From a checkpoint of a small self-supervised image encoder.
Training: muon at rate 0.011, 25200 steps.
Rows from block 3 of a small self-supervised image encoder, named by matrix and row number. Rows with one number belong to one neuron. Each number is 128 + 32 x the weight over its row's rms, rounded and kept within 0 to 255. All counts start at 0.
After each neuron's rows are labels from the 100 images, of 14976, where the neuron reaches its highest value: "strongest on" is what is common among them. Only what is clearly more common there than usual is listed. The data: scattered letters and digits in many colours.
# fc1: MLP up (model.blocks.3.mlp.fc1.weight, 768x192), inputs 96-191
# fc2: MLP down (model.blocks.3.mlp.fc2.weight, 192x768, transposed), outputs 96-191

fc1.77 [176  89 178  96 124  87 121 142  73 136 102 116 151  88 116  67 207 157 108 150 158  88  66 133 158 169 114 144 137 156 136 131 153 157 131 117 121 112 152 137 109  98 169 119 134 174  98 146 108 130  87 135 115 145 183  91 148 109 128 127 147 119 107 142 155  84 172  30 187 123 154 103  71 118 212 114 124 141 128 128 136 145 164 153 157 150 131 156 164 109  14 103 142 197 160 138]
fc2.77 [131 151 129 149 150 167 139 104  87  91  87 152 166 174 134  85  79  61  79 195 120 111 154  71 117 143  91 140 119 139 131 191 141 168 107  93 122 156 144 149  89  97 155 104 117 121 139 138  84 103 149 149 139 122 139 136 174 125 119  80 212 132 180 138 161 151 104  58 120 105 153 165 158 141 139 130 131 159 108 181 127 159 128 113 174  86 104 135 100 149 114  98 119 177 144 166]
strongest on: pink; white; orange; count: six

fc1.17 [153  79 136 111 102  92  81 127 126 129 192  94 112 101 142 148 125 189 103 112 115  68 149 117  86 181 134 189 182 142 125 112 136  82 138 143 185  64  76 125  97 114 113 195 163 127 122 143 124  92 137 116  96 138 135 109 117 119 127 139 158 180 157 133 149 128 152  94 149 148  43  93 107 108 126  56 132 121 121 121 110 126 183 106 167 130 149 124  97  85 129  92  48 119 206  95]
fc2.17 [135 102 155 181 179 177 152 125  47  92 122  92 149  46  97 115 104 108 134 154  93 116 145  92 134  97 153  86 124 141 155 178 121 144 171 110 164 152 119 165 169 101 107 119 127 152 117  98  90  91 126 104 101 157  95 113 156 127  73  73 182 157 148 120 134 119 110 160 143 110 175  88 189 107 159 163  99 182 118 165 164 119  73 143 153 125  82 133 154 150 133  98 125 172 127 178]
strongest on: teal; the character I

fc1.580 [142 167 140 201 156 118 136 112 127 145 155 143 105 172  87 136 106 191 174 183  49 131 110 187 144  73  66  95 135 147 125 124 100 160 128 126  89  84 145 103  92 142 140  92 174 148 101 160  95 162 131 107 193  99 134 161 156 146 140 167 169 131  90 147 154 113 178  79 145 169 155 202 121 142 101 102 172  59 134  92 106  65 134 116 177  95  41 123 131 189 128 124 172  75 147 130]
fc2.580 [148 122 174 151  76  84  90  92 112 151 213  70 143 185 108  92 117  94 172 198 101 129  98 100 133 127 134  65 136 207 135 142 180 183 108 106 127 153 120 103 104 134 121 109 172 148 109  97  92  86 145 148 187 130 129 168 152 111 179 170 128 144 141 101 141 111 160  72 122 112 113 143  95  86 147  36 118 126 183  99 142  85 104 197 129  83  99 110 140 171 160 173 149 180  86 146]
strongest on: yellow; pink; white; orange

fc1.565 [ 97 129 132 159 114 175 147 145 204  93 134 103 148 134  79 108 113 128 172 113 148 213 133 123 186 124 129 132 147 144 116 139 116 103 104 104 119 140 100 183 122 112 106 133 113 147 151 163 137 136 164 133 122 140 136  92 138 117  65 138 168 186 104  69  87 108 182 141 120 123 180 120 195 128 108  86 157 146 110  90 190 146 122 141  84 102  77  56 107 156 114 121 104 138 157 115]
fc2.565 [ 42 122 110  72 206  96 146  66 179 174 119 107 146 164 223 111 161 126 146 161 100 107 140 148 147 174 153 129  94 111 139  71 115 122  98 133 141 182 114 111  89  35 156  64 116 144 106 115 110 112 119 130 177 137 151 193 125 118 106 111 193 132 121 145 132 139 148 109 122 162  98 157 177 176  92 102  83 149 132 105  79 137 190 108 131  91 104 143 102 127  75 184 141 142 132 164]
strongest on: brown; blue; black; count: six

fc1.411 [ 77 157 136 150 109 169 180 137 202 129 194 103 135 168 124  80 147 186 180 127 104 138 105 107 116 133 162  97 128 109 131 139 142 111 139 119 107 161 122 191 129 103  86  80 157  81 142 125 106 163 139  94 129 167 118  88 120 114 178  99 188 177  85  86  92 121 163 152 132 110  22 151 151 113 134 142 118 113 160 114 145 152 140 101 151  89 126  91 109 151  88 163 169 135 110 162]
fc2.411 [130 109 109  91 109  69 118 105 150 160  95 157 146 132 136  79 156 132 125 173 119 108 137 184 158 159 155 132 177 148 118 103  96 142 137 131 127 144 107 106 129 128 107  89 121 142 120 103 163 163 120 140 186  99 114 185 121 117 118  52  88 138  86 108 137 135  92  72 131 110 114 165 168 131  67  92 199 139 116 210  91 127 121 149 107 165  68  87 161  81  92 108 110  55 160 109]
strongest on: brown; blue

fc1.121 [111 104 117 155 136 112 166 152 163 144 129 124 151  97  44 127 125  77 122 148 126 160 114 160 126 161 164  81 115 177 123 143 120  99 159 119 173  81  79 130 135 161 166 186  59 151 115 121 109 115 133 193  55  87 158 152 123 140 207 176  85 139 151 129 116 113 127 168 153 126 124 166 142  95 114 125 161 118 143 124 179 127 168 133  95  87 141  28 136 185 166 141 179  78 144 120]
fc2.121 [123 147 116 120 172 111 158 121  73  71 158 118 159  28 110 108 122 156 113 183 176  79 114  90 101 100 133  79 112 196 116 108 119 133 143  83  81 125 120 136  82 170 156  70  97 141 132  83 112 169 140 160  85 109 127  83 129 151 113 167 114 118 183  92 130 158 171  82 168 118 158 106 189 175 149 109 119 118 183 133 167  81  91 114 164 132 144 149 141 173 105 115 151 158 134 112]
strongest on: purple; blue; count: six

fc1.381 [122 103 116 148 175 141 143 172 165 121  59  91 133 139  63 163  86 124 125 184  77 145  74  95 135 168 156 130 178  93  94  96  92  44 125  88 128  84 144 118 165  89  72 177 114 160 152 145 142 125 159  96 120 122  54 110  64 149 179 124  72 126 179 137 144 102 175 104 193  92 130 196 111 165  42 125  97  87 108 192 117 159 138 179 148 180 141 138 127 137  74  94 176 138 189 126]
fc2.381 [104  74 139  84  72 165 144 133 100  74  95 125 129 169 142 186 138 125 111 124 122 154 102 149 154 136 128  70 144 128 167 111 118  50 134 130 137  81 153  83 148 118 136 146 147 165 176  95 151 162 143 154  96  89 178 151 114 158  98 178 168 144 121 125 196 136 111 128 138 185 118  93 144  96  96  92  94 122 155 189 171 137 176  85 181 122 123  66 151 196 139 111 136 166 105  58]
strongest on: count: six; the character O; the character 0

fc1.1 [120 176 114 164 157 147 172  64 166 178 102 170 135  72 129 101 113 104 186 135 111 138 125  82 161 148 103  90 118 107 137 179 115 153 114  87  64 161 105 133 153 158 131  86 146 152 111 103 153 111 114  92 166 120 128 129 125 132 101  85 127 124 138 185 128 159 118 178 132 113 159 156  95 136 123 102 151 163  94 131 192 148 142 166 221 110 101 119  82 132 100 117  82 159 177 151]
fc2.1 [ 98 185 129 147 107 137  80 143 142 165  96 133 148 142 173 115  71 135 123  81 158  84 183 133 178 140 134 111  51 102  86 132 117 199 109 102 119 138  89 103 165 133 144 112 112  89 104 120 176 109 154 134 181 150 150 168 129 159 117 118 192 109 127 167 127 135 142 154 156 118  96 154 135 160  96 153 158  62 108 193 125 151  86  97 122 129  99 145 117  45  74 130  92 147 153 172]
strongest on: brown; blue; black

fc1.245 [137 145 136 114 159  66 130 131  95 181  97 162 165 134 175 142 148 117 166 163 115 183 164 179 169 114 144 135  94 116 163  91 109 144 160 108 160 129 154 158 107  99  95 107  94 152 127 140 125 183 166 162  84 139 102 117 167 140 165  87 139 142 126 218  96 126 101 153 154 150 140 158 196 128 148 174 121 110  86 186 111 167  92 148  64 137 156  79  86 133 150 103 112  77 156 133]
fc2.245 [170  84  50  90 139 116 116 133 153 114 122 114 124 127 144 139 113  60 178 107  90 130 180 115  88 166 114  96 154  91 147 146 153 109 112 121  47  96 160 118 135 136 112 134 158 169 111 132 146 169 121 132 104 120 118 117 131 136 162 111 166 165  77 135 129 133 111  75 151 131 111 107 156 113 136 155 173 157 116 120 128 196 115 192 143 169  90 145 121 147 122 128 155 152  63 108]
strongest on: pink; white

fc1.480 [178 107 105 148 132  74 187 137 147 142 166 127  81  98 135 121 187 179  76 177  88 158 141 119 102 164 120 172 114 146 140 147 136 145 139 111  60 129 123 107 119 131 164 133  88 136 133 144 133 126 143  85 176 169 101 147 112 108 151 123 189 101  83  61  87 135 151 117 103 202 102 112  81 137 148  75 184 114 159 162 150  96 108 165 115 148 136 121  88 102 107 242 135 142  97 186]
fc2.480 [163 101 159 163 122 140  69 145 117 198 178 159 162 186 153 143 140  75 157 139  28 102 105 129 148 164 109 133  93 178 113 116 103 149 107 136  93 137  93 142 166 151 123 136 155 110 129 104  93 106  88 121 158 167 116 139 144 111 170  94 174 130 112  80 110 104 151 169  99 142  98 136  75 130 160 115 123 108 113 124 155 191 108 111 176  98 126 136 113 154 183 152  75  80 169  66]
strongest on: blue; purple; count: six

fc1.631 [182 154 140  98  93 146  88 133  97 140 148 146 148 135 140 218 110 159 138 123  96 128 106 125 136  62 122 120 130 119 136 120 163 127 126 108 121 130  97  65 149 112 136  91  81 125 138 104 210 121  93  93 171 153 128 105 109 116 119 148 188 170 142 168 119 183  95  81 188  87 181 183 145 188  86 129  91 125 154  56 171 180 118  84 131 130 179 112 120 153 139 110  85 128 115 162]
fc2.631 [114 106 157 172 142 159 111  82 120  98 123 147 159 152 118  98 175  95  88 116  95 135 120 188 114 168 147 131 136 179 143  73 150  90 143 163 109 143 133  98 121 151 111 126  55 154 118  76 137 160 151 196  94 146 110 132 168 158 124 196 122 154 133 147 133 236 130  97 114 123 142 123 123 148 122  99  97 110 168 108  99  79 111  78 128  97  93 175  83 145 145 156 127 171 130  99]
strongest on: pink

fc1.155 [140  79 178  79 112 113 104 137 197 139  94 204 138  96 162 125 144 118  82 159  98  81  94 157 137 137 119 100 169 118 131 107 128 117 158 225  97 182 144 142  65 111 112  87 109 101 122 130 110 193 160 190 120 218 131  94 145 166 149 125 131 170 110 121 150  99  90  74 138 137 145  70 103 118 171 115 128 103  91 174 119 118  79 115 164 150 101 161 138 112  99  67  90 126 116  82]
fc2.155 [ 92 166 145  73 163 109 133 157 130  92 154 117 143 122 150 150 114 116  42 128  73 148 158 135 100 143 106 113 150  67 140 118 180 113  47 157 146  41  86 202 105 111  94 118 120 103 145  75  62  70 127 159 169 148 181 152  97 117 178 172 162 129 180 125 135 167  76 134  74 141  79 152 157 119 117  89  72  92  94 161 141 177 171 103 101 136 131 164 124 125  99 109 147 160 114 108]
strongest on: pink; white

fc1.697 [ 98 116 135 130  99 224 163 124 148 150 133 170 118 215 180 132 148  78  80  70  86 128 153 169 140 159 139  54 107 123 151 141 132 106 141 119 130  99 145 136 110 139 141 140  94  72 128 200 115  99  81 152 154 145 112 139 113  97 174 134 107 157 163 156 103 125 163  79 112 134 162 159 150 174 117 106 117  92 117 136 155 171 103 130  97 124 125 151 119 151 126 107 157  96 142 110]
fc2.697 [111 167 153 108 116 201 124 203 126  84 142 135 179 119 100 148 116 132  87  96 155 135 153 119 114 144 134 131 117 168 124 183 123 210 132 142 112 134 141 119 146  85  95 111 123 106  89  85 107 163 105 123  99 105 114 136  77  64 134 109  87 174  99 145 144 203  55 161 154 117 115 152  69 125 181 148  96 123  95 119 124 140  92 165 177 148 130 154 107  79  50 128 117 126 102 129]
strongest on: green; black; blue; the character Z

fc1.368 [134  68 120 179 102 137 151 179 188 118 124 150 115 174 150 132  82 156 101 119 133 169 149 104  95 177 111 155  78 159 195 144  98 173 144 101 127 143 104 119 144 161 128 110 128 117 159  82 111 135 168 130 136 112 104  52 141  78  82 141 113  89  91  43 100 192 203 140 146 138 121 149 169 151 147 171 126 128 139 117 156 141 122 105  89  47 184 178 163 128 107 141 194 107 127 126]
fc2.368 [139 103  83 145 125 133 105 131 124  88 194 166 154 142  67 123 135 203 120 126 145 108 137 123  75 165 109 159 144 190 153 114 127  80 132 144 129 174 135  54 142  64 157 130 144 160 120 102 111 123 113 129 122 142 124 163 138  90 202 169 181 131 107  93 146 130 123 155 138 193 128 129 109 127 148 144 160  94 140 117 140 109  86  75 150 149 162 113 128  97  78 125 125 156  87 150]
strongest on: purple; brown; black; blue

fc1.166 [ 74 199 148 137 113  92 184 129 107 168 118 163 163  73 117 146 181 105  82 113  90 136 119 152 150 123 155 142  78 141 129 108  95 173 107 175 130  98 140 149 155 151 121 134 127  82 124 123  97 153  97 165  72  73 111 158 112  96 153 131  77 116  88  95 161  55 136 188 152 151  58 124 121 152 159 123 163 152 127 163 145 108 120 157  98 131 105 112 119 125 162 159 117 133 109  80]
fc2.166 [102  87  96  97 157 150 105  60 131 143 111  99  99 114  71 119 132  79 113 107  85  85 149 132 154 181 125 115 134 112 167 195 136  73 111 111 145 104 140 119 153 146 118 144 119 170 110 115 147 129 132 144 130  94 127 146 138 157 144 124 144 120 131 133  92 131  88 105 162  87 114 141 132 114  54 177 149  71 144 125 153 117 123  83 109  92 155  98  93 131 134  88 127 156 113 120]
strongest on: purple; blue

fc1.458 [159  69  72 147  61  86 170 173 154 119 139 166  93 139 138 106  70  83 138  63  87 103 144  80 131 161 162 185 168 144 160 128  80 117 123  91 130 129 108 130  83 163 179 114 125 147 107 116 125 159 114 151 157  86 108 141 146 204 142 113 159 145 126 127 163 129 181 148 128 151  81 107 104 109 132  76 100 146 115 110 119 108 178 156 115 128 102 104 144 190 145 103  99 118  83  92]
fc2.458 [117 108 109 121 156 133  88 127  92  76 109 144  99 139  83  98 141 154 113 103 166 109 127  85  82 199 173  98 141 153 126 121 104 177 120 169 128  88 127  90 106  51 130 193 118 167 147 101 187  85 121 150  78 121 143 134 103 146 125 118 128 118 111 191  65 157  98 129 145 120 114  82 216 164 177 100  98 149 125 130 164 124  83 103 109 134 145 146 174  71 125 129 128 104 107 121]
strongest on: blue; purple

fc1.516 [125 153 188 129 126 164 148 126 173 155 133 142 153 136  94 181 101 164 128 132 107 156 104 168 150 109 127 116  91  78 100 122 175 143  70 132 117  87 105 147 143  96 148 169 108  94 144 154 166 158 176  83 115 137  87 152 109 136 123  64 116 127 143 103 110 122 170  94 150  73 139 110 172 113 132 144 124 172 139 131 159  83 168 117 152 152  90 189 145 116 132 123 142 132 147  97]
fc2.516 [ 99 134  91 130  85  90 110 113 106 158 168 118 152 171 100  79 146  81 156  72  87 158 148 106  79 124 168 177 141 107 101 141 155 172 147 170 149 111 110 110  96 118 125  81 160 122 118  98 138 149  82 133 106  91 141 162 162  96 106 153 122 159 103 111  96  82 122 114 150 101 144 115 141 155 161 178 104  84  89  93 122  83 135 178 157 106 103 153 115 110 130 174 105 123 150 170]
strongest on: brown; black; blue

fc1.532 [ 93 163 149 124 145 151 102 106  78 132 169 130 117 134 136 134 147 131  93 138 119 152 148 121  90 147 134 105 170 174 152 150 104  90 147 126 109 118 140  67 110 122 120 164 165 127 116 165 148  85 130 116 127 173 118 163 125 103  87  98  44 150 169 145 147 201 122  82 138 108 125 163 160  97 136 115 126 121 158 158 155 125  97 166 220 134  85 132 121 104  96 116 149 162 162  36]
fc2.532 [155 128 119 119 147 165 129 125  56  87  70 139 118 110 140  98 121  96 134 170  41  99 139 113 168 105 106 200 116  94 134 135 102  96 114  94 110 132 124 109  91 124 156 169 131 138 151 142 164  95 112 100  96 131 125 137 148  43 140 150 122 138  92 135 138 101 132  99  82 142 143 207 107  82 100 147 124 104 112 144  87 125 154 139 101 190 166  79 105 124 201 145 119 125 145 136]
strongest on: green; purple; brown; blue

fc1.569 [111  82 148 116 140 129 102 165 153  76 142 122 199  96 132 103 124 136 133 187 122 146 123 180 156  97 104 112 134 134 127 181 217 151 163  87 104 153 121 128  92 114 103  88 147 102  93 140  84 192 121 131 119 191 165  89  77 171 136 149 101 130 173 121 130 153 124 200  52 114 155 161  70 118 110  94 157 123 209 138 113 120 113 155 152 126 140 115 191 144  78 110  82 146 137 159]
fc2.569 [ 96 161 141  78 150 169 193 113  87 109 101  77  81 121  64 173 157 150 108 175  77 156  77 165 168 159 136  94 141 101 133 124 153  69 114 158 117 115 131 116 176 105 128 148 110 111 122  89  89 132  99 121 167 115 175 116 101 113 162 110 144 183  96 100 115 183 139 114 171  89 185  91 144 109 147 125 132  58 108 147 168  89  98 144  86 162 129 175 133 165 120  71 112 166  99 137]
strongest on: white; pink; orange; yellow

fc1.24 [127  97  96 107 161 120 116 121 121 106 120 131 181 189 102  44 131 134 115 133 160 158 163  92 150 159 148  83 164 159 173 134 163  80 146  53 137 156 162 101 115 105 173 119 105 124 139 127  71 146 158 173 154 148  97 124 129 142 102 149 159  76 166 133 148 167 126 141 160  74 151 157 106 125  40  92 149 130  76 151 117 155 111 212 195  85 162  85 146 108 114 162 152 141  61 139]
fc2.24 [136  78  97 130 128  91 135 108  92 101 117 122 119  99  61 146 118 192 107 143 109 135 132  70 166  97 173 150 139 106 102 145 141 174  91 174 163 133 148 107 149  94  69 135 169 117 150  83 166 140 104 124 114 118 111  93 122 151 114 148 105 112 108 150  89 123 136 138 148 149 190 142  90 145 115 139  90  97 134 124 113 135  74 156  73 152 179  83 131  80 115 155 152 159 139 148]
strongest on: brown; purple

fc1.567 [149 153 131  95 112 101 163 183  85 111 110 148 119 132 181  87  69 132 134 177 170 108 141  85 113  89 130  92 141  70 123  82 114 127 146  91 137 152 126 165 155 135 147  64 113 176 122 138 113 114 146 140 151 135 141 187 119 106  71 107 172 168  66 131 120 150 191 120 183  86 114  88 146  91 146  48 150 175 133 142 130  95 110 142 113 150  99 169 106 131 137 136 111 153 114 167]
fc2.567 [149 128  62 105  99 118 145  96 104 105 155 152  78 123 160 114 104  68 146 150 132 120 133  75 111 131 119  84 132 194 137 147 103 127 160  94 113 141 144 126 157 136 152  91 167  96 177 109 114 105 119 128 116  55  90 166 129 158 187 102 148  73 168 151 137 190 132  97 147 124 149 106 160 129 221 129 157 132 162 167 109 136  95  98 109 128 149 132 112 116 147 172  86 121 135 103]
strongest on: count: six

fc1.558 [166  92 145 155  85 177 106 154 105 137 154 169 134 141 123 125 128 138  90  97  74  97 115 164 148 150 165  89 132 158 123  86 141 102 139  71 105 100 185  86 105 117 107 118 121 102 129 125 162 179 112 125 111 152 132 148 139  89 126 117 182 159 134  69 217 130  78 148 108  55 102 125 154 112  95 169 157 202 189  45 117 114 186 115 124  79 155  90 152 171 139 119  97 104 140 116]
fc2.558 [137  52 131 122  88 149 120 153 146  99 112 158 172 128 119  89 172 151 128 179  94  85 124 154 109 128 176  87 114 126 100 125 107 137 115 121 163  93  96 186  95  91 174 175 130  69 181 130 155 160 118 137 135 129 146 165 106 139 197 121 107 116  97 118 104 117 124 146 114 126 167 105 125 118 117 148 144 135 139  91 145  92 129 139  96  95 122 128 132 113 107  97 107  97  93 153]
strongest on: white; yellow

fc1.515 [166  75 194 127  79 121 175 106 191 146 137 154  72 151 133  81 116  77 159 169 105 192 141 123 144 138 153 101  82  48 157 127 111  78 153 121  82 154 127 170 143 131 107 154  95 141  92  94 114 151 115 130 127 117 129 103 124 102 160 135 167 158 157 152 114 108 131 134  72 102 111 152 150 131 167 119 140 137 118  93 147 208 140  93  98  78 111 141  90 118 150 133 136 116 164  74]
fc2.515 [143 125  78 118 231  71  76 117 135 129 161 188 131 134 149 107 130  60 125 111 186 171 184 110 128 131 129 124 137 150  66 154 118 136 127  63  89 157 117 131 124 111  93 126  71 168  42 149 129 121 159  86 166 123 144 170 108  82 153 181 143  95 152 118 153  98 107 101 140 129 112 146 160 201 113 194 128 106 123 135 138 102 116 163 124  92 151 151 162 100  89 111 155  78  90 120]
strongest on: purple; black; brown; blue

fc1.636 [140 133  98 115 108 119 108 107 117 139 188 120 122 100 164 108  93 158 142 161 105 109 111  57 171 150 137 139  94 161 143  82 121 119 175 130  88 145 124  88 173 177 140 125  95 113 239 150 169 142 124 138  95 146 160 161 207 106 118 147 165  79 107 154 127 175 182 124 142 159 144 143 107 120  90 116 109 156 131  98  88  75 102 112 141 133 154 121 154 124 123 133 153 133 180 170]
fc2.636 [106  93 141  94  95 138 115  75  95 197 187 124  58 131  80 129 102  77 110 139 128  82 127  79 127 179 102 105  99 168 140  94 122  99  85 110 164 115 103 158 139 154 173  85 146 163 154 112  87  97 179 164 123  77 183 139 129 133 104 106  95 128 135 105 154 120 147 110  83 222 143 129 129 135 138  56 153 133 153 143 172 111 174  76 110  91 187 117 131  85 156 152 112 116  99 136]
strongest on: blue; brown; purple; count: six

fc1.435 [118 128 103 141 131  76 143 129 144 134 134 133 125 197  91  74 132 176 147  76 200 118  61 184  94 146 177 133 145 112 115 167  99  62  98  95 155 155 113 165 162 148 173 136  77 115 106 166 145 184 138 165 142 150 130 116 132  88 145 165 176 114  77 163  66 134 136  94 118 129 152 138 150 107  98 146 144 122 156 141  86 118 137 195  99 170  92 170 100 118 112 114  95 150 178 133]
fc2.435 [103 125 163 137 102  74 160 182 130 160 101 159 153 126 169  95 143  98 176 122 186 151 179  96 131 115 148 109 136 123 163 142 154 119 107  81 101 167 183 157  82 110  78 154 186 124 104 131 131 123  90 141 119 129 194 138 170 173 141 202 111 111  86 121 154 174  95  99 109  99  64 131 166 115 102 124  87 156 127 129 177 127 141 143  73  99 107 127 111 128  80 158 162 121 106 145]
strongest on: yellow

fc1.460 [125 139 102 124  49 128 114  95 127 115 118 147  94  80 173 133 154 163 177 112 102 121 115 113 135 141  91 152 130 160 105 137 115  75 122  64 164 109 136 109 140  82 133 126 123 140 110 128 102 158 147 123 212 109 109 108 100 179 113 148 133 109 151 198 171 132 155 117 119 164  77 117  99 160 119 102  91 164 135 105 153 105 130 179 163 131 153 101 157 125 182 122 108 170 120 161]
fc2.460 [155 133 135 170 166 165 175 151 120 119 168 121 135 128  76 177  82 127  46 158  71  94 100 123 134  80 158 135  84  84 113 156 128  73 115 114 166 130 140 122 145  95 147 172 115 161 129 154 117  91 173 167  77 142 120 172 194  92 135 126 116  95 115 146 109 116 142 112 137 108 104 102 148 180 102 112 172 166 152 145 145 118  99 187  71  90  92 156 134 157 151 178 129 100 114  96]
strongest on: teal; blue; brown

fc1.393 [ 81 109 155 127 138  98 128 103 140 122 168 110  86 116 102 134 162 139 168  60 126 172  91 139 135 165  94 145 140 180 155 162  96  65 117  74 137  89 130 105  98 124 140  99  42  83 104 185 104 106 112 130  71 164 166 171 118 139 143 166  98 142 109 148 143 150 180 181 133 142 127 107 116 179 119 164 117 130 122 104 149 119 148 130 151  87 179 148 157 129 156 188 184 102 115 100]
fc2.393 [188  98  93 185 132 135 140 156 124 129 127  66 153 118 109 120 166 163 101 139 112 115 101 131 122 187 119 116 135 185 147 147 130 137 101 118 168 142 128 146  93 142 129 145 137  87  94 135  90 145  79  95  82 138  98 193 140  73 101  46 102 111 146 126 153 118 163 155 164 113 123 112  88 183 169 111 106 123 112 140 121 151 146 112  70 145 122 127 122  86 116  91 166 173 166  98]
strongest on: teal; blue

fc1.719 [125 108  96 169  99 122 180 138 156 127 127 117  96 122  52 136  89 104 138 163 163  93 155 117 131 155 163  59 190 105 144 124 147 113  96 127 119 103 102 162 203 110  92  98  93 182 147 103 116 114 131 116  71 139 112 102 131 171 165  86 118 150 177 166 155 151 134 163 155 133 149 166  85 144 128 183 104  85 103 165 173 107 103 146 164 114 103 199 169 138 101  83  67  89 148 150]
fc2.719 [102 144 131 128 157 158 181 120 129 161 131 183 121 114 140 173 103 101 139 133 103 107 145 122 120 115 154  95 169 128  87 180 127 135 119 140 175  99 134 121 195 137 131  79 118  93 124 128 117  97 176 176  98  92 124 131 155 173  94 148  74 133 187 135 185 121  60 109 128 155 153  97 120 188  81 115 157 177 196 117 198 122 157  48 137 119 170 110 109 115  92 111  98 148 116  71]
strongest on: purple; black; blue; the character I

fc1.402 [130 184 116 149 152 125  82 118 107 119 166  73 136 116 153 100 159  77 122 152 134 116 113 147  67  85 123 102 114 145 115 121  81 118 101 147 150 109 122 124  90 143 156 181  85 160  76  88 161  99 166 113 145 144 133 137 110 118 151 116  27 177  76 156 118 169 136 108 102 102 125 167 142 107 187 189 151  88 160 117  90 112 156 109 143 148 140 208 169 115 152 116 182 134 149  99]
fc2.402 [169 121 130 150 128 139 106 134 129 175 144 158 106  82 130 107 103 188 135  88  66  97 108 152 158  80 106 117  81  67  88 105  94 196 172  94 106 122  93  71 146 180 140  89 153 174 134 138 131 166 119 110 155 158 103 123 136 132  91 157 152 111 149 181 102 153 160  78 114 170  89 135 169 127 108  83 181 131 134 153 141 177  88 132 108 143 116  76 111 136  85 172 145  73  90 127]
strongest on: purple; blue

fc1.103 [171  71 121 126 147 168 104  77 112 136 158 154 120 129 140 154 140 109 187 120 104 138 129 142 139 162 157  99 159 125 150 174 187 168 100 124  86  89 135 163 139 186 111 180 145 113 124 124 117 143 150 171 132 139 130 157  82  78 112 126 102 170 169 160 175 130 170 175  98 135 127 147 118  37  89 127 117  88  94 151  87  79  99 127 156 141  45  94 102 124 147  89 119 126 114 174]
fc2.103 [ 96 168 118  88 118 162 124 140  70 108 157 160 129 132 120  95  66 138 181 169 127 152 101 146 125 124 182 193 139 160 131 102  92 114 122  91 148 119  99 156  60 139 174 137 162 162 139  77 136 156 122 200 145 108  84 158 133  90 222 201  80  55  90 101 160 149 171 141  96 159 183 192 116  95 164 183 138  78 150 142 115  80 129 114 100 155 118  85 100  86 117 131 141 134  85 145]
strongest on: purple; blue

fc1.118 [138 101 150 140 136 136 132 155 182 113 137 149 138 141  91 111 123 180 115 162 166 144 107 116 160  53 154 134  85 162 120 119 189 106 132 133 132 152  97 130 169 124  76 168 198 166 150 179 115 180 175  77 108 142 128  73 167 131 145 112 172 144  85 128 111 148 146 155 149 120  94 171 114 113 115 154 119 147 119  99 142  68 143 176  80 128 144  97 131 173  97  70 135  95 163 125]
fc2.118 [ 89 133 100 105  92 115  93  90 163 163 138 104 175 151 103 103 113 124 102  92 132 153 189 107 161 119 137 166 149 136  98 145  99 100 178 163  95 127 103  79 137 125 102  53  69 139 156  86 133 139 148 157 149  94 149 153 118 108 145 170 177  87 131 128 131 107  96 144 126 145 144 142 109 195 151 147 124 135  70 141 176 116 176 160 159 107 105  78 138  68 124 124  95 197  99  87]
strongest on: brown

fc1.20 [114 116 140 108 102  97 126 173 144 154 119 147 138 190 120 117 118 137 128 201 128 140 122 124 123  95 151  43 132 128 137  99 100 137 149 106 156 187  94 128  93 149 153  92  76 127 151 133 132 174 118  83 151 105 148 154 108 162 124 160 130  89 163  98 167 115 178  78  91 146 184 114 130  94  70 146 181 135 114 131 125  95 151 167 179 122 155 151 160 115 160 153 154  85 131  93]
fc2.20 [ 64  89 155 113 172 206 124 149 111 104  77 118 146 180  53  73 113 106 116 122 194 186 129 116 140 160  57  95  54 164 128  95  95  87 134  94 158 105 100  68 173 117  70  72  32 146 135 105 135 138  82 187 166 129 152 146 143 159 139 153 126 111 113  82 159 128 109 152 159 120 144 144 156 155 147 130 109 138 136 153  89  80 150 138 155 146  88  92 103 123 111 169 124 142 181  99]
strongest on: white; pink; the character I

fc1.491 [ 66  96  88 123 139 116 142 136 181 101  90 187 119 106 124 121  66 110 166 105  77 173  73  91  97 124  51  77 184 172 118 104 120 161 152 168  87 141 138 110 106 104 129 152 126 158 130 114 128 111 116 139  77 188  83 106  85 127 132 124 124 142 155 110 166  95 163  64  93 172 119  61 121 113 166 146 188  73 147 126 103 123  97 168 166 146  93 178 173 164  96 157 168 112 134 167]
fc2.491 [201 162 127 136 146 165 142 122 167 155 148 117  91 107 132 135 146 161 110  94  50 124 122 129 120 115 140 121 161 155  47 136 111 127 110 110  46 139 163 206 169  87  97 140 143 170 109 140 105 109 142  97 161 121 142 134  75 190 169 172 174 192  47 118 162  91 110 168 105 163 145 128  98  99 161 144 126 115 129 134  96 126 149 100 172  67  94 121 157  94 147 156  75  94  95 175]
strongest on: pink